python train.py --horizontal_flip=true --color_jitter=0.1 --num_classes=6 --bias="qkv" --qk_norm=false --layer_scale_init=1.0 --inner_norm=false --depths=[2, 5, 5] --residual_init="none" --beta2=0.99 --lr=0.0022 --ema_decay=0.99 --steps=10300 --warmup_steps=510
Rows from block 5, named by matrix and row number. Rows with one number belong to one neuron. Each number is 128 + 32 x the weight over its row's rms, rounded and kept within 0 to 255. All counts start at 0. Numbers have three digits each. After the name is the row's rms in percent of the matrix's.
# fc1: MLP up (model.blocks.5.mlp.fc1.weight, 384x128), inputs 0-127
# fc2: MLP down (model.blocks.5.mlp.fc2.weight, 128x384, transposed), outputs 0-127
fc1.257 091:153132086112096136117112118154121099129194108096165084066072111112149112093080133139168155109062119105188165139111135075146205105081116128139158148101159142125145190063155093048127125132134137087130158167103089045145116150174083124112111190122162099084107090143163124127119116164084169071141130217137104125103136136156094141128171145166129139144143178132140111113143132135117157115133
fc1.258 113:124135104115141126159072195107147152120140139089108077157158139162107192146126117099142102165199125095190137131163156135130114151123088144093055111140149120110129138134117130098110136122166155149152154172153077154168178098124172179123053110123041147172131089103115140172099100114161139140115210148136071121134038128188082118084087154109109113158134139162129107105175125123165144107115
fc1.259 122:059099189180126131192105172124163081117081146179090152044125137140183140128086120124055143114142134091142168157152085146150146121086128089132105077064159144092175168085101116162141151092114146106108135058140122158161127086108135097098153197141115148158143156127175081105091101153136136104108065133083145090123168135131134066125181118124142130129163181142127084138144111152111117132126
fc1.260 106:145105167150111137050146142158109132135085088143127168155146122168100112117104092115136100154173096079134172165122196158110201115162093086055155109076096105167111154070133120120079152090191117097101144156167105140124152149134184117165088100092148121105136139121131165056130086113177090171066084131129119109161093171108168144141101150117143111130123104066090062116164129156100129119132
fc1.261 100:135148137134115140105170081139166130087108114192107163107136158090089137149151132176078167177135135110113140135170120085146150102096145124139137218126171144146099118109099099140148136120073089134094124171132109061071120130116113193137095117124108144071111082120173154101155124088142111112062127117120114069130169065146129090153125078149069143161163101139076078138167104141113028140168
fc1.262 095:130105098118101128108124111122096112145144104201192085134132128158149133090121115114107100174110062166085103099107132111140168130186150108167126080141109068122153138056130142109136167148064122135154145163117118104177117114132108132061145027081066123178167114128160096121114088118122069118120108119076091098119090124141071082123136132190170120090104169084081154163124133106154102171141
fc1.263 104:175094105158079075138143080142106129140147131203180165135084125086194145141145086141138152108159152096107112159115155168089093136117150171120143154166164122114186186122097140145139066148112116196111136142113096121110135175148115130105120126158107100126142147198138150108143103123120081107188051104138153142146055141091177126059168163142161144163149164053162069131140127150124142146147
fc1.264 119:124136192136118185139144090121115129096103060107121117139167107124111108151171120126109119185109149136085133100147118113163128101077144093165120119144141147084157101133084093139063091059186140104124165095158143163151158117102138165109191099120137117173142119166128113078197213063124100081138108124108122140108144170152168035163194138097146138134123125152101089173142068088137109127108
fc1.265 111:163071084151101169180151133113136136098215112070164089113125113192085148128120150134153086111113117152186124160109082103077090114158086180103107138112106142137144077076143077140097166115114117112103177171114089177176068124117109113184161166147163108121157116115087100170102154116137137200085144102098120173129144156185130115180143160172087143092142121098161129132165105137141148159101
fc1.266 116:116140152134169124151141106115067157167108172127101110159168087116073143151147139151091070159207176136087102166121063104107119111111120110160130108112183132128101117081132178111101110091096105103114115128118174185116171113104133169125087136113139150125102110125097095154120132146157055189095069142159151129163136193185111114067166126106117096129107179173109180124110115197166179148171
fc1.267 118:106108141141146188161128092161097112104136098126177174152151111132106100105127106069173134117135118198120177202127162127125163198130098140183158150188160140172143132150105094088137102106117141114129187101138151106184114161106106153073113152150100153172147156035139111138117187145089121071112103100141158115172115155124161153174095115116194102196149117165183090152104146138140145107137
fc1.268 104:157110117157205169166137133124173193120147137156183113187076120139118135113088202141162104151118117094165107131115077098157126115117121117156168145142150196101155196119159132149087152092159119154146123057138168164113185130151184089072101112137097106152098106102132062118110117118096097099083159104116132129157102155151142109100174108134186117172105192142129158129089132142113171099194
fc1.269 106:102168099157095107150114111127157150081167126082235132094150151071170191107110161110135063099137144094143116116139147174130093151111153115168138113116184128172153122074108159133106143133169133151163105137099169081120187167105181162116161091127115118212173117152184109142106105124159119172165130138095141085124141140119152135161169080131173123107101090119133062058119144126134105114180
fc1.270 084:161155090155164145091118128120112158179144141125160167101127148132156097213155164134188121091125146126129090112147095065130099115128089119155096178110139122052188121110130110112131188120096077106129158132058114083080118122152183185119070090046170130175107137163164135130116139130104099119112147086104198140128149102165167109153130180155109140165082138122088149154106168137141129097077
fc1.271 102:176163132140086138117149132125144073135077077139149074131094093153121147096060165145086101126107147109132168164134155142136145195089130162174128140149163093141126135137050131113145136110125133115146077098134131170142129175110192156145121110107156142134134154154209115148128060105141097130178147124127131109145218086122155115060043138154093101170120120177098176120139176072117119093150
fc1.272 104:137076162103140109058083179133074117119139094128150138101117144170128174100117133158107121161085149161134160138137165146183131128145163204100120139066130138153142113166107081143130056102092188182145092116121129169131184112117177119120084075127092145068168158193117178167164177062154129152120116106142133117093126145142133087118113164170096099121119154094084169127075153160163098154141
fc1.273 079:108124161111125146074151127161125147183174109168117153151088081115113151112120087123125133151135110166091089139082145162151146145181146097107126151142091135136128142112097134175148102155142114112152134120138103124096168134091083170219078084160150104083144178115146133134090130159158151153079121163118199152132184141117119110089113167126148195155145209148128217153193215121156117090136
fc1.274 093:162135152160171113174112163150126136090167165115207110086134157123059132120130154139166162135134132117098146169173135153118088137119179136116158142115084116132101089109141124146107181110161119129151097195091164122112136104104042120153228154106112063124142140157121150120078139158134176142142121115103098090060072083183124108142111202108122161138183130129169090156185140146104155144138
fc1.275 085:147168096109095110140155090137121156129115074113154126127065133111137114125129143145094135185121134152128068158119082111105094125190120081104141087189102188129093159125092153135066149132137113095091090116137098142176211136095077168149115162073138154120131146097085100161161169055065196150142123143134211067131074135120102142125141162113127164127186122123116121121099109153152120073110
fc1.276 106:188151135181115104139167123159089105146119163138142103164151081117136073182126143177174103087090170135066131167100140129127086134156143147066111143073140091180108151142178118114197164181093138148092147131111118126185141104087084200123175136094167125119155100154142123174108117184076108166112141066148165149133124156161137082145102093148145120141109186111135116098155200111162115154150
fc1.277 082:151137152143155124122133108178093097163104132108122108162135157103120035158092170094153068111143128135125125163161143089080188150099122129125195138112121141156150147155107093170168159110148176184181108130105137103126150110099144184114135131141087198134139131111134072099082104114159157118125098154149147107098189097175144145103175199123093144149143104165125167101059206096156173169169
fc1.278 098:142135071107158165157146083089156164189202138122114166108157147150099137165178139119127107105116136096103164135126125119129150124105133172155142162177145147128149142103153130081110113093203123112107145093151059122136081133081138111081156129107148111155114120094103161158181105117149150051163121077161085162173112115128146155137109071130148112147074097212143133107165222126082145077164
fc1.279 086:158136114155157147101046158130126143113093151160129168147153109158069147174109114137104107120081078149199094129133108065111030130115145089106145140144067120196182084069135120060110171127121111142058168144098113105126122140094162107098152083182126122173138145076152145160138145127116136077136087115135098148118120163094134108144089131110109152161063120177153137083130137150143181141123
fc1.280 104:127111130099097046136157110169140135143103153096187186081089150156127116173129075167164109165107084127075097136107090096122131100132100130117128162141088086149091142123062108124111150137160138186153128129089059089102125187133156100148097133131114190143083144110158102164171093102160146101171184187120141141101082072078118179127089096101135151146133124128158160117089180139116195151151
fc1.281 100:151169073113145119102080119109118112124115116100083154137114146118139105113101121049106094107090165142102129153091051128156119135066145114141156137184124119175082066070151138112097134088143123113102127134100094141137114141117147136143100123189164103155074068075089126146188146163089122102139125185137166098225097082160134094115136104134095125154134173135151105136132169143141019114126
fc1.282 096:191166150142118108171154148160146121142124138128072150130092156138163111163141077123137071157133129138113131144044114098141122143073149130115093185121141189158113150098129101082149114120174099113122128090105101163150144106116165139089109169160164131100200126187165090138158122117114196124101170101190207157132104149178076098107133116141051134116138149077207168146169109124109105152134
fc1.283 099:122093129138142202175125141061116128170138143120127161087071100089153109145162158122210159091178164179160067105101123111161184139106172161134150150173086110080157119116080162161174126148104141124135146144103056139121072129125155133119148178115125134159148171192100172095070144118126197132102151071116148098110148114178079119087120192133116086144144127142122143142079120156130130136121
fc1.284 072:130119101113128111146123098136109162163154120083134133103081089116133088103065139144141048173135147122111107084123131099133086146133158190103098114124128044094140116100167195107067154078147108171124122171129138167180143117119087156114137080127142191184152185136142125139139089159124103134153123155144115095130136108088125141132115172114129082125111140106091053078119061200172122083200
fc1.285 087:144066179147016128116178039171147096182134116067147139166117133133126125143122128115176137181131070120089128142091159145123147087148134116144119160135109116184097201134042066139123145092120106139186096163107119149146097106106131104165153135103115160159127111062113096103113127098116199191072146144110136124148103091117139148138149103121129147091122157138158175119122154132117141097108
fc1.286 098:200146135077071147178134066161146146104151140066133140132158114182114096136100159126095124134118108135131217150156104175111109153124118125139128117128166093161109172113148109109166087132111143162152085115126152136127083069133129107127112159101112136169128094172207142138107075130153185144155122133131195168102091038110133117099084180161094089171103126118109151096154071142130164068098
fc1.287 109:131145164090131119104071106136075161118145160150077142158087102146154114175135123117090112141122101167108090122134111128144135188189133088140175143207122097165196128134166145129161104123123125169091106108133141106144186117164124144116153083100044116135096095174104176086160130082149110092167114143109107125140115157160130223135204123146151103176088115084154132134092187150126126143199
fc1.288 110:108091127153165100145170100103095123145122198119129169125111107116072135104122157172143086144043113104106091164137129073133141123168141072192171134123133103103106143157106084184127123126071124079186101157157123065102137102092163059128090156147173141171108129120149191081132104085124136098124059172112117094129212103112135151104150155135113080141118109156148115159092127125145127193107
fc1.289 098:168096138085150110119161121127132127084125165100123159114118078165140161075145148171123175126100133155141145157059123128156162181122088178129186141119217161108150140087137159090141133101167094118112119086117173125107133117112105136167088123078095173124126109098056129102145165116072134120168097085175098160106139075131091104131179045145118152103099121094152218149125177112136165166136
fc1.290 082:165120115171094107179136117156053129206114095113150127089141194144138150117105095168138111071140059188118130170139117045099104119139158158136140145136132131134097096069122151150121134109067133152101148128150167090176075115111162126114153096085129160116116091177053135140151161165129157066137106057162117116067121161122109151152087121136058146139100144116142135105173126146128142071119
fc1.291 090:142123173161078086126098109116122112159140084149144138160124108172090138138070137165089094120106128092109130088105138094094119131097110155199093189150152076166148166109130169094096166146153120132138074110109083167125149122123126144167090092059106042142098107153115141067130158131074123188160139146085130169114144126093108170087200109143112168062144151118156157103133096089131108116202
fc1.292 106:126117160112135111140117136120119130155092051150134116141137154101092130136121064123149099141146109197061136165175119157140133102131092169141141162087087131121114123081106138095106168132163164129148064140129174073153123173126149168126157173088124197125165163172175147056151085120151066092125070062138146196135125157092165094169151144154135138187152083066132121097081147143109126116111
fc1.293 093:174098142126107180100152113192122227161086165144124128157093128137172135122149062102161145149133167189098131151092090115154150130178143148157137156124121103144194123138090122114099122104110168080155148169092107100152103100136054174109136124150144152162143186130115119105158163130086142067150098125063086171109143177192077129107151111198142148112113077109120158151099181134155130129131
fc1.294 097:097142173093135184122122148139142141099096147064097163122112128146107143095126134087133121090144096134133120135151105073123186098172117098105131110170164142106187109087116159188146118130163137064103181099179101125089196096096142133127071076102179183128122108102165111123122147171127134118131137206076088109143160193172127110127206187102147174149144178149115167153122137143178118096129
fc1.295 096:147140129134137088154130147144128134143180161126152117086138075196141204130096091114173126139109188119176123196092157144149163094127138113149176096161132095054136143129078141149122104160155110126096132096098141147184123128123175152079145109146089120115166135068074095086077080123100159133125140111088081143105122154110182147165148159145164151136175066079120051133138176130137060161132
fc1.296 085:107108178077092163160107197089135095124147143128085107125108127118102165076085172077116128097173104124130120147139106112103110117172097139148098144113197101163185152069168074172117054122081123148066109056120182124133150121100107113115144115168143119127104152130113127098084146193135084098097115107149155113128075149100212113156174151134171122174144109124151114116166095115153103187152
fc1.297 095:106080061142158140104181174162153131132087122147134070105111128184097100150104129143165128111162122098136172107098109079180108130115104085161152144143125155151076150082123111114108133173094192108154132104109099182141063162152161112127130097064130169093185081136093097158090116094173123059101116181162141136110121150112107152124170148126130077153165053133104062085169105127135096135162
fc1.298 099:151165117086138091144088120115168093153073076108157147084080120191122158163116114093147127146127080129109147121119097146140164104115120172102135139149152050101129086105145096122165170062092076092086133142133177151122132178093103131115152089181142083188082124103126166101136180124121088153168117154144058176066162148136186103143119114183127187120121165100166103118096098091154159112148
fc1.299 119:105109144149112122128110148137084187077124113144131129135149198083070171169088086141152108139156093146119087141128112123134121130139162160127134130148109185135117161182090170127126098077101125146121138159128102175111142166118053136123148104225160149121080120141125162153135119139124122158085060141134061046160133131125133102143123120048166028124146127108087122169144178174106094144127
fc1.300 111:097152108162131107095139105152124083128128160138148168113081110100171133116212151119086128097107153144125123093172095104158173134133130160118133123108157065127179123161098087138099158109159190152129189106101115090157166103154098148130146123210144127155152118158143184169120086072189134098167121167144103102144090182110107033071097085085115137180125151101156143197125148128149161138144
fc1.301 105:123134070128099112149181124103165094166120108116171131097109117145153136112098170135144108111161142120152134126133104169114139187160066108153140118186158124183135097161139094123119096148062129164144184162078073126165114122065157167164138091164156116104100081157141150124073112190104163118106168160118142142124123155166144104116113090177060207152198178146121113151141140133153040107157
fc1.302 092:114126142107108122104121099085172185094121094158169055087107166107093119141155152102113128138054109152098154134077172153161150152111094121132200157128072115194130144120113148147067124095135132128106096168075095099094170055103171155139008141105143139116118138141165114077123135141143105105116107149135124116089157127116098135122126099123044142209145167137123095137169140144101116126137
fc1.303 091:122131085164187020155165121108117085129090144090159108139175128138136157185095149120108121137140139095115067089115138125099123181081176078088156174123121136153084128095111126130110118095160133106133106160151097119103141126119165124205151108191092120102058182146097097164151151147133084069126148126086120198134076100149154096135173109159153143141180121097119103153109160172167108089147
fc1.304 091:180100137149159140106133088179146106122098196091129146175100104108168090151082151091111180122183039153115143135136128174125087068185172169105106120123201125170099115096080149122101148136093185145136149126158119214175179101176104093130101187123122110157090129119115128137129131140080148167154118136093092093091147115077154155102174124107138155172128116110120109089113092149107089111132
fc1.305 109:080117093074118121142121117100081123133140152084147108112147099175128153201089123130148187120087162135079142149184144152142145197125135092124157143147134173111091185123145123099171130096146174088163135120112115074180104181133158186116132174122164125130130089163066131136118088140134142146120119167130096071056100155130151111119148092167145113119148195191022157138139138127084125100147
fc1.306 097:134153135151155189136116165140126130126095126184173088112142064110148097166124100080179142080184122184132134104101124182129156111112147148136156132189170097130058098135135090122113101145084188160163108124166123142146117121087181121118164198138131107098097132158175137107071119148136133073130209102153153117134113099142218147107152088169122072097144150114123153101185164116075130146150
fc1.307 104:117145101108178095213112150115169109165158100098106135100167094186096116156171141133108130141116182114174090136145138115094084123124159125155143085145080087191125118102202084126057124112164114131162137101153152107109074156138104172122083118075162225080070085111139145154101091122127082104171132153127123156118150090140120156133118133123074100096168096163128116152117086115111163086090
fc1.308 110:126153162059137096125119203173116168086171180121145122133186158069180182105125114062107120117210148140128102101140105121070131156180075170095137185080112136125145140110096193130172144110113146143158185132103143189104125135086108162105116157173127135142160101099159116151170068136094119123175112133090051137153170149127143145120101129142155145078116120124109138084135134098146092138152
fc2.257 095:105138124140130159121124088143103132133140128207103150207133137120122120133142121111111118126171124101107113093089165094141114122150070150104166088144096148183128144146100118123165145050193162161155097106121051125131120238141113148146061167166146160127152144088098170125150140140078119107141121136178149071137103118129130099216105155108105150145045072122148166098147108122147136079108
fc2.258 108:146131185157108101116175112105158155126090122089137126082094124150114076117078120140122142129100157144106133088104107121069137084098186136096113158127138143132101150145157056135143088103091190105136069151159118102079080156157052143139102109133095151083079152116129140032118185149158163130221153077146123130139115117130085086139147130144096158082157099141071128154091153135093138091170
fc2.259 113:150101170147089144075095152167161122087139191118147176116176090213137121131203097140130170140079114136081086132072156118144074124096088157085170194112081126105095113188067104068112159121057100093122147177122143088151108127119135082139157151094165132118125136130089158199166117151137136158137110141124093158183184143118162130111112080139119147118126113125111168134134140145155150142147
fc2.260 106:087174090096156094143126151193091140121110152101087108107167154092135118154166157123168107080140097128102132091110103125157116115164108075206090117111150199179145150133124154152204120136125157102150180124113097099140146087153104132126119158148101086152104126169119094127081164115103141079110174116116156116171096110158151079148155109113213073129172120236115117142159106122173097130092
fc2.261 104:137097060109201123119115185137075101098145087132121149153123103175201173086130114151206122125110160151230144101021145124137100147156081165130130139117118084151107095145150110082171124144166100109185070127100127113160147138135128138105093133153164116144176113160099098085087158134092159123160107147166113137122154156146093124083185115160145130141106166115109095123089117141154166122112
fc2.262 088:171137123165167140122085148110142073158211111171133119087121142094048114080137148152115103137162168158089145148124139187082107123102161084102112173101100146167103127134116113110105149142141174100097151120112105122066129109156148152170105102113127085118178127139048147173179185130099110051139076078189107142190180112121135134143142062158170121102156129172134161115112134134143152114107
fc2.263 096:189146190163185164103127137048067155153115126126113096127183138140142129127159141138137170163138127110178150109125094106157222117139087121145133132180097138176094111139099059099127153129094144116138167067114149179150110116111150112173145175159107143142111127096121169153156156148170127067167197138147145103119169076189071103122133123093146099123108085119109112122130109134107090087058
fc2.264 108:151138115105186097084120124155143133128116140117122098059114142184173141192082172073117123089167168097153139186105131151106109134142161104141139205122065094136105203110178116140142165147106133134091086156134091131163141109065162129116085191136168117079151086173131068150110154156119152095084151115170152183133118182148153142091141140175129153091119097119129146095118176154077099110095
fc2.265 115:061101114146079093101177108083197143129112154159123197123078143070087189084148181126108153081139153073080101152161126112126088184072148161133141129142066136141124097122087148141150131149152094146098094096153131137108112138140120131082121148177108077130115114090083121161103131106169108068098141149152128173178093120135159146132086172160159134121161063188120112094189147152138145111138
fc2.266 111:143087128136140123151132141157120140138090054139137122160041133072104193130140126126100127183131119158160124167143114138155052129124101161122143123074161109107099146154198115181149116106166078144113084128120130143112093105066121085174147089125077164166113155089068167083182194142075125105140152156106121097125092081111108169105162186146128103116127136102123144151144112141061062099125
fc2.267 098:167153138085167136183140117137139134106115132125142124132103119099135170167122167072125095074174156112128160111115095142146132142105165150136092093129113081155156128072149203146117100166117179080172153151208082095141121143193081052152093125132141098133119104088174162133131112084123113162089069147060085135096164115197131128153148099076116149117121134179080126092102090099112096096170
fc2.268 111:130163166192113142077212150140078148120147160156111145190088159103174187123137134111111136139149135139131125112153106120139101138149125148081145057153102101194118113150138132150165086136111048098141207122139126049165151180090120111168128161097167123123183129155150169107169129172118142143163102119124163136115169153147071123098119151156120121128183076100155109175102117082090119077107
fc2.269 109:110125126116106134167112159125118106171105106130115122090065112138120099171142071161080146168191091148144170131111121140119110085157128170091159208156134122088152114144134128106122157141127113124175090126071192101092103126128097175122095134146115166135128207154077127107164104150099175111126088124116111111128187140143167129093060125179121199122116059102165100116091047138082063131136
fc2.270 083:101092119152136088123129116116129111129100120107081112108052108122097154091137145125144162084102095110118167181072208133117175158129117151138087135118135116085159118107099156166136068145209100157181145100119105243096144137101125131113177137087141157100184177088133143160137147161100103144146139121133111090139085164159111101136185088150143092099198138143114116155166173128088083155092
fc2.271 098:110156098099141118149040129108113107104161165119126170168124155136148122143154166136109166074113126071141087073130110132067129090089180166069139079139098148116164105117166087143158190101103071164112147123100138138095189140157124091152111058173104181092105124128055089124127156105131090133156085097161139119135071111108138109164162146111148139159087163112178081142126074173098135166135
fc2.272 101:128083119143107124188141109153088099162094102119150125101146178059144182099132149091144103095123160094141116123150172121088151096103133142071068157126173153138127133142140152138121176074132072094114167112129140116141090028130187129096121091079159113166128154086147148167118102080150207146090112127123074143096138110097101101099121164103133143118168163120132137164153187031092154131131
fc2.273 079:134118126113078093127145135155095134129093213140140097072129126160174086103086131130153152157139063103135172088155137139130097102150136163188108100134099131120095117186029150082118137141075128150170128127181129164115138104101099071133181177098133151165133105129088114139143079125106107172114121114132042130117091129116132099165091107145119107067056055158084119116147098170150117136115
fc2.274 088:155141119103061158127109142125120140125061102171096183174096131153165124132103100125101093147099153121118153141145114200155130191180083148103133084108154162098138113172177092156111146049127149107074148105144109112146125105098164132137037123135094094191106148080152111147114161127127210121138088180130191171125169114139120156069101143122100113113109156086125102110157151164167155164092
fc2.275 093:146098153134129161107137131105120079127126203138089147103190160183133137088149067109139099114149073134142155139093168118130191140098134079125083142118127131112116118171149153161123130048158161180134101185122196147152112121103130112126099111115079092092132123159174096096123161128207072082128094126110166131193174186176156150154155208153115101130138144141133082128121158088107157104158
fc2.276 105:087121149102124127194065125153155146115164147136132211117097158135080148078100200083110081141155143105133095171141138166131140088116132152123143096152100094071166112121112176118126119163131170107160184137120107103167138059132144073150097210139152126121167133145106111092126127130202122121104112134104138141096136066078146124151124114111183139111114138089061178165184080146117167079134
fc2.277 092:160160160084087158146118185161166118127110123117123108126093168198062140149145119176104106152122123140096067171145164135154138125137154159136146154074149125143134123084139141084179139151160109136168105143109067098134111101103188172195161110073124114091112176106097165099161104166111092171149154088096181201115096146169087203125103134064127107115111143143125102155159092080103168137119
fc2.278 101:150109097174197081080116120141191136126115115117119083092186198123142098113108126090111109155176107076098083159127158130112134123105161101069095125136163155148076144152191170190093177096102124185077143113139171103073156123165126126195145097142127110139087120118041130120074100118140136163128152088146142081168132108132122130119176165101110100114152166085114107125107131081130093162094
fc2.279 089:138085128094103112144194143071139123122148132146167146174098119172150042087128114103181098117121178156111119151066144130132127124153097167084105056150141177049117152133118103134112103141133155113143126139123169140119120088148105164123067163172120239134092153158148126090120110145090080147102159101033139144147151118143116154111135142149139098082116138078102122146164128110133067081150
fc2.280 107:090153109115202131101177152107112131131148156128110134148123105128120085210148093157096138113118123110143157113142101150156119166151120144150133116055093097138068152093151138113079124049122113065104124117129165188107096115094139157152195148070125120169166169174093153080115108154172126158161105119081156082116141151201118174182132140147181096166108077072114088128114150106138076105122
fc2.281 111:097167118141108137081163155159110108153190136112163140134179098088124111144144092074085114119114089134091161086098136162138206090172161167073136117127097128101117142122130084153166082154191116063146159057081118084104201166098112126180084093072143159138151120100136176099122064127119119085141195102114092082139118131134177155145157152092140128135117102174090110138108090128128139137139
fc2.282 092:101112064065083114149100079103150149060129116156122112089130168109142129182107184155144143097132110131081137088210100146123175151144066122113152120101112132120163142157118129147125132136143135070159121138131206091155116168075067155108123155120107121085111090113122177099141151111108132133099107171149084130132156116119142082179185174106150148048115075136110125083050178105139125164127
fc2.283 102:094106156075123130035130109164179106085158081088138112133131178153120131114154100190079123109151045127168110147087124156119077111117168153134140141150185124121167132115170096124132073052136084129121128128140185087132122159098132115137141107116100046111098108128110118124117116117167161127109086090134127107117191107096137100137208124115158084128177138198174185082141132150157136131131
fc2.284 072:153164191170123202084144148084156115099147161137130150132155136086152177109140107104084161134110084143099167191138131140103147105095142129131113099156104082086106156110116100110115147198125113121086074096062164068080174099134108170113154139136134073109103180138086138093206140125131151143112158149146110127092112105136159076124176102147165175169118105154105072164092164060111134155095
fc2.285 089:129191162127198145074134148125044161129107144196145106102147093106153096199073149164092124126144139165090180121152092113110088124099120123109173100090138108114124113158122133160104181154162151129110159114086131175099132155113115144098146126085189152118158113120138115121137066082102095099085142067098100106109153182130180134100162112149113146231141089122138136180071129133150100144153
fc2.286 098:102095103082108102151100177117145102131098129130120112079147139109067113163132148191127107135110143111165104113120103129109190145159089094126122103101077123153220187120135122101097149071053193117173133103148122134074127202097170064174132122163145080135078093135100119119105147131163131103085119150184154143156146142085140103128141141205173168122155136172146134199099142133139124120163
fc2.287 106:127177103104143113102188096099198094159112111118124135123085118123094120160157124142088109177154130127119193191067156191086091102086086176111168193164133173127136163183119145161098128161100146147143055171133103158172149084151150131108140150159122108102122083123143166159132080139166212120148110127145104109088172126115121132135100198078154148096123146164118164166120106135141092166104
fc2.288 116:118135158148093118118115161130129129091139132139107091100098091169149191149147110117105155058201082142098145114066085109078068137106152107114150106124130146138081139118155181146141098182205129121103139166099105081112107154148162148142163154120164170170118102149160050153122097211141132131172144098166089119121091139127109115082169115155119076064150150155119142055123157154084135108174
fc2.289 099:101110165105155150181090108128125139072078053108098125176108098120156172130110120147153062073082132144053089156124094138090074134117167122173105081112108200133124155166094135152126072144127136132150158098071143188125161106181141129152098173148147108120105106067164140162122155148137125096133185090098119135154153145141191115136113170138174150147112142129130174137146194081127162143076
fc2.290 089:059125122115127104107145123100133116143136072142104157075106109136102153121168125102132136085190199073101115092137152173136139104140101082075153083141129097092170203166169138162135108119130168093089128139113080087106162160125151131175129152222063110123138135138163144095098143073103147074125167142095141081178130125134188143121192115149109139101083066148100102146136128142157116075138
fc2.291 088:119154093125174112120141056110119115123161142088116127167142135143131142105193101117186149102111098113185116157102097152132125167130082080083164105151116112104108137123112036123121079103074116114110120130101232122182098155149143111126124164173160173101115166125084140129141087126119162085115077123150124180157172130172160069156062127054124137155116150134087152122091187105109100165129
fc2.292 103:120121125190135146114162091069142079095118130158204105207125148136106152136171099143148150176132154120151151207159081123158157102126118108084137115153122147186110101135152124052138163131098121116100083108106087138150099091115088127137076124139126071099131145120063070110125153178147109189080130138159132107195132097147181163125099103112141149124098143127064099170094137076191135129125
fc2.293 088:105128074109095165116179108120138138145150106122084121180153115133114111106102136126116188146119105148117089129209172149060104097083197123117129106155131161153106095116149139157117198146153176120101128135129120201031088143095124046139144131120146087135167128130143125150102110146129147146112153109155181115067124129087186113165135126143108106136099130141149154082157055141081196089080
fc2.294 101:093122150147133150059113182111078168122143093134146143154107127160109103195137153169198121079135134137121168154160177126141127147115100093158137068134162149130097126129095071171119172061143131098159106158172109145084203100149127175136085133047126128116132222116105101163167174101174124132118074077105113113104086118129128118169100113117084153139150186120130155124122096165126138126082
fc2.295 096:105082163136119182110120055177145099117102118100148158146129122105092126113177108155088136100139117114119106104129109043101113080188160186134104171099153148135151079127171064116159123104139140114136144103100146112154165185112142120158153181112156132099089102154167120119154184117138138162155091105119163159154166124162161168120162096116027082194122172143094175131184105132159172154109
fc2.296 087:147134162187074161134174104187111155103093129150210187151153090119181164165139047140132100106081153149118140127089166118161149193134119180145228190166064180106108113123151123077137157114080163135165089166138115112147085120101136119132168194098124157137109098125150138153138119116147158114090108082121113110107150114150071162127076152117141113153119127135106081120152128139115129117113
fc2.297 096:102200154107156118150185115141140080155191138068111116122166137105107148101118107139121155144084124127081077128142131135126148107111107148141134054157136121143084117177089117209141125123105112189096103199127110106114154163109117109097151128175190112126100144150114165181180199159112132123126165093154102064142120126125112140129075108134148161147089172166135173143150194140122213169097
fc2.298 103:113149125154122114101173118131103182144138124088102156057139150108072122115146132100098081123120140132121124128129172054140108068144117076108123095142110093108132145113150114061127074080071116070109070185079096144110080120195118110090175145165110094108110172127135153089159132142188121190083075138089162138094131141108165093096135123106155101127147146133085138157193137158176069095150
fc2.299 108:138089068044132168097072141124101150164100143113152116108150098155112132109117163105166130109120129103114156141117107140158143116101115107131059135105128158192094181136117076137113149087107108118117150116202145080121058119146115129111107127137071135052156157150198147057172112101169096055144115146153138197145142113138122117146091092133155185090143143144117116067083099166088153152157
fc2.300 100:148138109057167138168126078123125129115100162148122130125134158147087135157041132147127118154104132120099175181097121153160075094153158125155127221136108107093123210107098121115156137114078108114112079142189140157121077138134106064147086121096138126125101106083096129096083121161092150161147131102074154171121134106155166168113199108170169127135149135125083103067169070098081124111099
fc2.301 112:076097209132118160134160126107152073106112128112187117139112214124151184102181105155137119160160077152155155119178100146214150105129118065130166103077109096160144134141102138135122120113153114195181122143169111153111132151083115126071110133128114140105157139100109099124119205151144137096103145130165096106122183107168084129207137113183161108125144090104126142118162112065129097170115
fc2.302 094:160094131109125115142146140100146131066137141132127155144096172162152140071107156127170083180127145157156141080097208107147097128142102115136040145098121163045090112112183059109121118100129126115113064094112092136161153159090136154153150145132079144176117113128077110078124080114122112151147109100155046151194090114114178134115125066148107100135117154134134131125140129157178197150090
fc2.303 092:076115103234111081141113138140195113094134107153110118095132124128133126097142109132151111101090106171069159110123127135120100103137095109118106138148100123146173099134152159180175143105048155106121099158147134132133088069120158186029173124158122124141164084061079147177155161116167168101172128153093144105102171129096054148155136098112128151084104136155106151092170132153150165116133
fc2.304 090:122140101087151126106139141086117108096180109127097090132128103108130152132140082107137151134105156113117057135085184141101188103095128182108099126117135154073090099061170129134156113135077108115154091095102078177092076167157220146118115080085142109131142210104086102091133106131140096135150128152126155131166093144095163168135138170096120073091131191163213133133135105110171131093115
fc2.305 100:138143188177096163101119098142116135160094033138092113079095167163097120134123095092171144120054055158037089193111149125118111103150146159092070138158152129153146112158093084137130131129144121178127144112159090113141136114164112143177125149109104115127118154155134119130147093118096129113162159160115177163162190152082160129113183125136096103110130071119201170152125169149095081113142
fc2.306 098:164098128120127100141120091145139156182159083069129127143105184193092130107126127121094068142140142130105143136142112070120140146114082102157130139109042110121107167187155215142161166066181116109171167148121088095144117135140110144102098134075090174153134153176041164178169131153124155149167098157148108120128119110179088130138140179096115160143132121153111126185075143093093142110089
fc2.307 102:159151145150091145084115107182153157142084134162078150189152104087151142123127132140136110139168088133096147109116069155121122159113148152166120176127154203149094190161151156173172106142113168167077098130171097172129117105149172044167080072119139082147133163159149101109126098182143166111172126135128088138147129136122158095137148132144143155145086128134111134104126254140076141150152
fc2.308 094:112159132166128153190050157184122108178133135173057131083136087123176093143124166127117123075112104106157168141138165178121130090138123091145109099132176134154096109129122126143113165083121194129035061124154105110160143141139074109136159087148145131143116111179109197144167074166171170102168114153151171131122114125147084101136118122147112133135125064092158067105087093110097150104141